A small multi-label image tagger, trained from scratch.
Model: norm layernorm, activation gelu, width 384.
Rows from block 3 of a small multi-label image tagger, named by matrix and row number. Rows with one number belong to one neuron. Each number is 200 + 20 x the weight over its row's rms, rounded and kept within 0 to 999. All counts start at 0. After the name is the row's rms in percent of the matrix's.
After each neuron's rows are labels from the 100 images, of 14848, where the neuron reaches its highest value: "colour at peak" is the nearest of a few named colours to the mean colour under the peak. Only what is clearly more common there than usual is listed. The data: procedural textures in two colours, tilted and lit.
# fc1: MLP up (model.blocks.3.mlp.fc1.weight, 2304x384), inputs 0-191
# fc2: MLP down (model.blocks.3.mlp.fc2.weight, 384x2304, transposed), outputs 0-191

fc1.580,086,200,200,200,156,204,200,155,144,200,200,200,198,200,200,200,200,200,200,200,243,145,200,150,200,200,200,113,200,164,200,205,214,200,264,200,200,200,200,200,200,200,164,165,200,200,244,200,216,200,200,200,200,200,200,200,200,200,200,200,200,200,200,200,218,209,200,235,200,200,200,193,200,215,200,210,200,200,200,200,200,200,200,200,200,153,200,200,200,200,216,119,200,200,190,200,171,200,203,200,200,200,200,200,200,200,200,200,200,200,183,200,276,200,184,200,200,200,250,200,200,168,200,200,230,200,200,200,241,200,236,200,200,200,200,200,158,200,200,186,200,200,200,200,200,200,200,200,200,180,200,173,200,200,200,207,216,229,200,200,200,200,273,200,200,200,200,200,200,200,200,200,200,200,200,200,200,200,200,200,202,200,200,200,200,200,200,200,200,200,200,200,200
fc2.580,094,200,200,200,220,200,200,238,255,247,196,200,200,173,200,200,197,200,200,200,163,200,200,257,200,181,200,266,210,244,200,200,200,200,149,200,200,200,282,232,200,200,200,235,248,175,147,200,200,200,200,200,200,224,200,200,200,200,170,200,200,200,200,200,200,200,200,200,200,200,200,188,200,200,234,200,200,200,200,200,200,200,200,200,191,238,183,200,200,200,200,250,200,200,200,200,235,200,200,200,200,200,214,200,200,177,200,200,200,200,240,200,146,200,200,200,200,200,145,200,200,200,200,200,186,200,200,157,185,200,200,200,174,173,200,156,245,200,200,200,200,200,200,178,200,200,200,200,200,200,200,200,180,200,200,200,200,200,200,200,200,200,200,233,223,203,200,200,200,200,200,200,200,174,200,200,200,200,200,200,141,200,188,200,234,183,200,200,174,200,217,200,200
colour at peak: grey

fc1.727,141,122,200,200,200,200,183,228,200,203,200,243,169,166,176,239,247,200,200,194,200,200,224,200,211,224,200,200,200,165,200,200,200,178,200,205,200,200,200,254,213,265,200,200,200,265,218,162,178,263,200,200,200,200,200,200,200,200,200,200,200,179,200,168,200,200,200,200,256,200,200,200,186,161,200,200,200,221,200,277,200,200,200,222,200,200,200,200,237,199,200,200,164,200,200,200,200,200,238,200,175,213,207,200,200,184,200,203,200,183,200,200,200,200,200,200,207,167,200,200,200,200,202,200,200,240,200,200,179,200,191,260,200,200,200,230,200,200,200,200,200,214,220,251,247,200,200,152,169,200,200,200,200,203,174,200,145,200,200,210,183,200,200,200,200,200,211,200,200,200,200,200,224,200,197,200,200,200,200,236,139,196,200,200,200,215,208,200,175,200,220,200,210
fc2.727,164,279,200,200,182,200,240,200,200,200,205,200,200,200,225,149,172,154,221,229,211,163,221,200,171,222,195,200,200,232,200,200,200,200,200,200,200,225,200,140,200,158,174,200,200,182,164,223,238,200,180,200,232,193,200,200,200,236,200,200,218,173,200,224,200,200,201,189,193,189,223,200,188,204,200,210,183,202,200,141,200,200,200,200,200,200,200,215,170,200,200,200,184,200,200,200,200,200,188,200,200,200,200,200,200,200,200,200,212,222,200,200,168,200,200,164,200,235,212,200,200,200,200,222,200,171,200,200,200,171,161,200,200,200,200,182,214,200,200,218,200,200,200,170,115,216,159,200,233,200,230,200,197,200,200,143,200,165,177,200,200,200,200,200,184,216,200,177,247,187,200,200,186,204,181,226,200,200,199,170,244,179,200,200,200,201,200,188,247,200,200,200,176
colour at peak: grey

fc1.49,126,200,213,200,146,207,199,200,200,182,234,200,200,160,200,200,169,276,190,200,200,245,200,200,239,175,175,149,229,200,200,223,215,200,200,200,200,246,166,148,200,200,200,200,200,193,200,200,200,215,122,200,200,157,200,200,200,200,165,200,200,200,200,168,200,200,200,223,275,188,200,166,198,200,200,214,200,202,200,200,200,217,203,200,200,200,229,200,200,220,200,200,233,200,200,200,200,239,200,200,200,200,200,200,200,200,200,200,216,163,169,203,237,200,200,200,200,175,200,200,243,200,200,200,227,243,200,200,176,200,226,221,140,200,200,204,200,233,200,212,200,234,200,236,187,206,200,200,200,200,200,197,200,200,200,210,200,210,200,200,200,200,246,196,164,200,200,200,200,200,200,200,200,230,232,224,200,144,200,200,200,200,200,200,200,200,200,200,191,200,213,163,157
fc2.49,145,200,200,200,213,147,200,200,200,200,200,200,200,200,168,232,214,200,200,200,200,200,251,200,224,200,253,238,164,200,200,200,200,223,200,200,200,200,169,200,200,238,200,217,198,186,200,160,200,200,288,200,200,200,200,200,244,175,200,200,236,200,200,200,181,200,145,200,200,200,241,196,200,212,200,200,216,200,200,200,245,200,200,200,200,200,200,200,200,200,200,200,200,200,200,174,242,200,200,200,200,200,217,200,200,175,200,225,173,200,200,225,200,200,220,200,211,236,168,200,200,200,200,200,200,200,200,200,200,194,188,200,200,194,244,164,200,171,200,215,194,200,206,200,173,200,200,200,200,200,200,200,143,223,200,213,200,228,191,200,190,200,147,200,200,204,200,206,169,200,189,200,220,200,200,148,188,181,248,200,200,200,200,200,159,200,200,200,229,200,200,200,235
colour at peak: grey; pink

fc1.358,091,200,200,200,200,168,255,200,200,200,200,200,200,200,206,200,200,200,200,200,200,204,200,200,200,228,200,201,200,200,200,200,200,200,200,204,200,200,200,200,200,200,200,200,200,200,200,200,200,200,200,200,200,200,200,135,200,200,204,200,200,200,200,200,145,200,200,180,200,229,200,200,200,220,221,200,200,240,200,200,200,200,200,200,200,200,200,200,200,200,200,200,200,200,291,200,200,200,238,200,200,200,200,200,200,200,106,200,200,200,200,200,200,200,200,212,200,200,200,214,181,200,200,200,165,232,200,200,200,188,200,200,200,136,200,200,200,200,200,200,200,211,141,200,240,200,200,233,200,200,279,200,253,200,200,200,200,200,204,209,200,173,193,200,200,200,200,200,200,241,225,200,200,200,200,200,200,200,200,200,200,237,200,200,200,200,200,200,200,200,200,200,141
fc2.358,088,200,200,200,200,236,181,200,206,200,200,200,200,190,200,207,200,172,202,259,200,162,200,200,200,200,200,200,200,237,200,200,226,175,200,207,200,200,200,200,200,200,200,163,200,200,200,231,234,185,225,200,200,200,200,244,200,239,200,200,200,200,200,200,254,200,200,200,200,200,232,200,200,200,200,200,204,164,161,200,200,200,208,200,200,200,200,200,200,200,200,200,200,200,121,200,217,177,200,200,200,200,200,200,200,200,332,200,200,200,200,226,200,232,200,200,200,200,200,161,200,200,200,200,211,147,200,198,200,200,200,151,200,200,187,200,200,200,152,200,200,200,200,200,200,166,200,181,200,200,126,207,140,157,200,200,200,200,200,200,200,200,200,200,202,200,200,212,208,167,200,200,200,200,200,200,200,200,215,193,200,200,200,200,214,222,200,200,200,200,200,200,273
colour at peak: grey; brown

fc1.478,096,200,200,200,200,200,200,182,147,200,200,165,200,200,200,189,200,245,200,200,200,200,198,200,201,200,200,200,200,200,213,200,200,200,200,209,200,200,224,252,220,200,175,200,200,200,203,200,200,245,200,200,200,173,204,200,225,200,200,200,200,226,200,200,250,200,200,176,192,200,200,200,200,200,200,200,200,200,200,200,200,200,200,200,200,200,200,177,219,251,200,191,200,173,216,200,200,200,200,200,200,200,200,200,200,200,200,200,200,111,224,200,200,200,200,173,200,200,200,200,200,200,200,200,200,194,200,200,200,180,200,200,200,142,200,175,236,200,200,217,213,190,200,200,200,192,200,277,200,200,200,200,273,200,200,200,232,200,200,219,212,200,200,200,200,200,200,200,247,200,200,200,200,200,200,200,224,200,167,249,265,203,200,200,200,214,200,178,187,200,196,200,200
fc2.478,091,200,273,200,200,200,232,200,256,230,228,200,200,244,200,200,200,200,200,200,200,200,172,200,200,140,200,200,200,200,200,200,195,200,172,200,186,200,200,190,200,200,237,256,177,200,200,200,200,166,200,200,200,200,200,142,200,199,200,200,200,200,200,205,200,200,142,200,200,200,200,200,200,200,200,200,202,200,200,200,200,200,200,282,200,178,200,224,200,200,200,240,124,200,185,200,200,200,208,200,200,214,200,200,200,200,200,200,200,240,200,184,200,200,200,200,200,169,173,200,166,200,200,200,200,200,200,200,200,200,200,200,200,200,248,200,145,182,200,200,200,200,200,219,200,200,200,200,200,200,174,180,119,200,209,200,200,200,200,200,254,200,231,200,200,236,293,218,200,247,200,200,200,238,200,200,200,203,230,150,200,186,200,200,200,201,200,250,200,200,200,239,231
colour at peak: grey

fc1.130,051,200,200,200,200,200,200,247,200,200,200,200,200,200,200,172,200,200,217,200,200,200,200,200,200,200,214,282,200,219,200,200,200,200,218,200,200,151,266,200,200,200,200,200,200,200,200,200,200,200,200,200,200,200,200,200,200,200,200,200,162,200,268,268,200,200,200,200,203,200,200,200,229,180,222,200,184,244,200,167,200,200,200,200,200,200,200,200,129,200,200,200,200,200,200,200,200,200,200,200,200,200,200,200,200,200,200,200,218,159,200,235,200,200,200,200,200,200,200,200,200,200,200,200,200,200,200,200,263,200,200,200,200,200,200,200,125,200,200,200,200,200,200,200,200,200,200,200,200,200,200,200,200,200,172,200,200,200,240,200,200,200,200,200,231,200,200,175,200,157,200,161,200,200,200,200,200,239,200,200,181,200,200,200,200,200,200,200,200,200,200,200,200
fc2.130,052,200,186,200,200,193,200,200,200,200,200,200,219,216,200,200,200,176,200,217,175,200,200,171,200,200,200,200,174,134,200,146,168,200,200,200,200,200,200,200,200,200,236,200,200,200,200,200,200,200,200,174,200,200,200,200,152,200,150,200,198,200,130,200,200,200,200,200,200,222,200,200,200,226,225,200,233,200,200,200,200,200,200,200,200,200,200,200,227,192,200,200,200,200,273,200,200,200,200,200,168,222,200,200,200,200,200,276,200,200,200,200,200,200,200,200,238,200,200,200,200,200,238,200,200,200,200,200,148,200,167,200,200,200,200,200,262,200,200,200,200,200,200,200,200,200,200,200,200,200,200,200,200,200,224,201,200,200,200,200,198,145,200,200,200,198,222,200,200,200,170,200,200,200,200,200,200,214,200,200,200,200,145,200,200,200,200,236,200,200,158,200,232
colour at peak: green

fc1.336,074,200,166,200,200,203,200,200,212,200,200,200,200,200,200,200,200,200,155,200,200,200,270,200,200,200,176,200,200,200,200,200,200,200,238,200,200,200,200,200,200,200,200,200,200,200,200,200,200,200,200,232,147,200,200,241,200,200,199,200,200,200,285,200,200,200,270,229,200,246,200,200,200,200,201,200,202,200,249,200,156,200,152,200,200,200,200,200,200,200,245,200,200,200,200,200,200,200,200,200,200,222,200,200,174,200,116,212,200,200,200,200,200,168,200,117,200,200,200,200,200,200,200,200,200,200,200,200,200,200,200,200,200,176,200,200,200,200,200,200,127,200,200,164,200,200,200,200,221,200,194,200,212,200,200,200,184,200,200,181,200,200,212,200,200,158,200,217,200,200,263,200,162,186,200,200,200,200,200,232,200,200,200,200,200,200,229,200,200,200,200,230,200
fc2.336,077,200,218,200,200,238,200,200,193,200,200,200,175,200,159,200,200,200,237,200,200,200,200,200,220,200,200,200,200,200,200,200,200,200,182,200,200,200,200,200,200,200,200,200,200,200,200,221,200,200,200,200,241,200,200,155,217,200,200,208,228,200,143,200,200,200,159,200,200,145,200,200,200,200,200,200,200,200,142,200,200,200,227,200,174,200,200,200,200,200,171,200,200,200,200,162,200,200,200,200,200,133,200,200,200,200,275,176,200,221,200,200,200,200,200,285,200,200,238,200,200,156,200,200,200,200,200,200,200,200,200,200,200,200,200,200,215,200,200,200,266,200,200,263,200,200,200,191,156,200,200,200,200,200,200,200,200,200,200,200,186,200,161,217,194,200,200,200,179,200,200,200,200,200,200,200,200,200,200,153,222,231,243,200,174,200,188,200,200,200,200,200,200
colour at peak: grey

fc1.497,083,200,200,194,200,208,221,200,200,200,200,200,200,236,200,200,200,200,200,200,200,203,200,200,200,200,200,200,200,200,200,200,241,200,200,200,200,200,215,200,200,200,200,200,200,181,200,200,200,91,200,227,200,200,284,200,200,200,200,200,200,200,200,200,200,232,233,196,200,200,200,200,262,200,200,200,200,200,197,200,200,200,200,218,235,200,200,200,200,200,162,200,290,200,148,186,200,200,200,196,200,200,200,194,200,197,200,200,200,200,200,200,200,200,200,200,200,223,285,200,200,265,207,195,200,200,183,200,264,200,258,200,200,200,200,193,169,200,200,160,200,200,200,200,154,200,200,200,200,200,200,200,200,196,200,200,200,200,200,200,200,200,200,200,200,172,174,200,177,200,200,200,183,200,200,294,200,200,184,200,200,200,200,200,200,195,179,200,153,172,200,200,200
fc2.497,083,200,200,200,200,200,200,200,200,200,200,200,200,200,200,200,200,200,200,200,200,200,200,200,200,200,200,200,207,221,200,200,171,200,200,200,200,200,142,200,200,200,200,200,200,200,200,200,200,278,200,200,200,200,132,200,200,181,200,200,257,200,161,200,200,200,200,200,200,200,200,200,151,200,200,200,200,200,212,200,185,200,200,200,200,200,200,181,200,200,200,200,123,200,200,236,200,200,200,251,200,200,218,200,200,200,200,200,200,200,200,200,200,200,200,200,200,200,117,200,200,172,200,200,200,200,200,179,167,165,131,200,200,200,195,200,200,200,200,249,200,200,200,200,200,192,200,200,200,200,200,179,200,200,206,200,200,142,200,200,200,200,200,200,210,200,200,200,200,200,200,200,222,200,178,147,200,200,200,208,200,200,200,200,200,200,200,200,226,228,200,200,200
colour at peak: green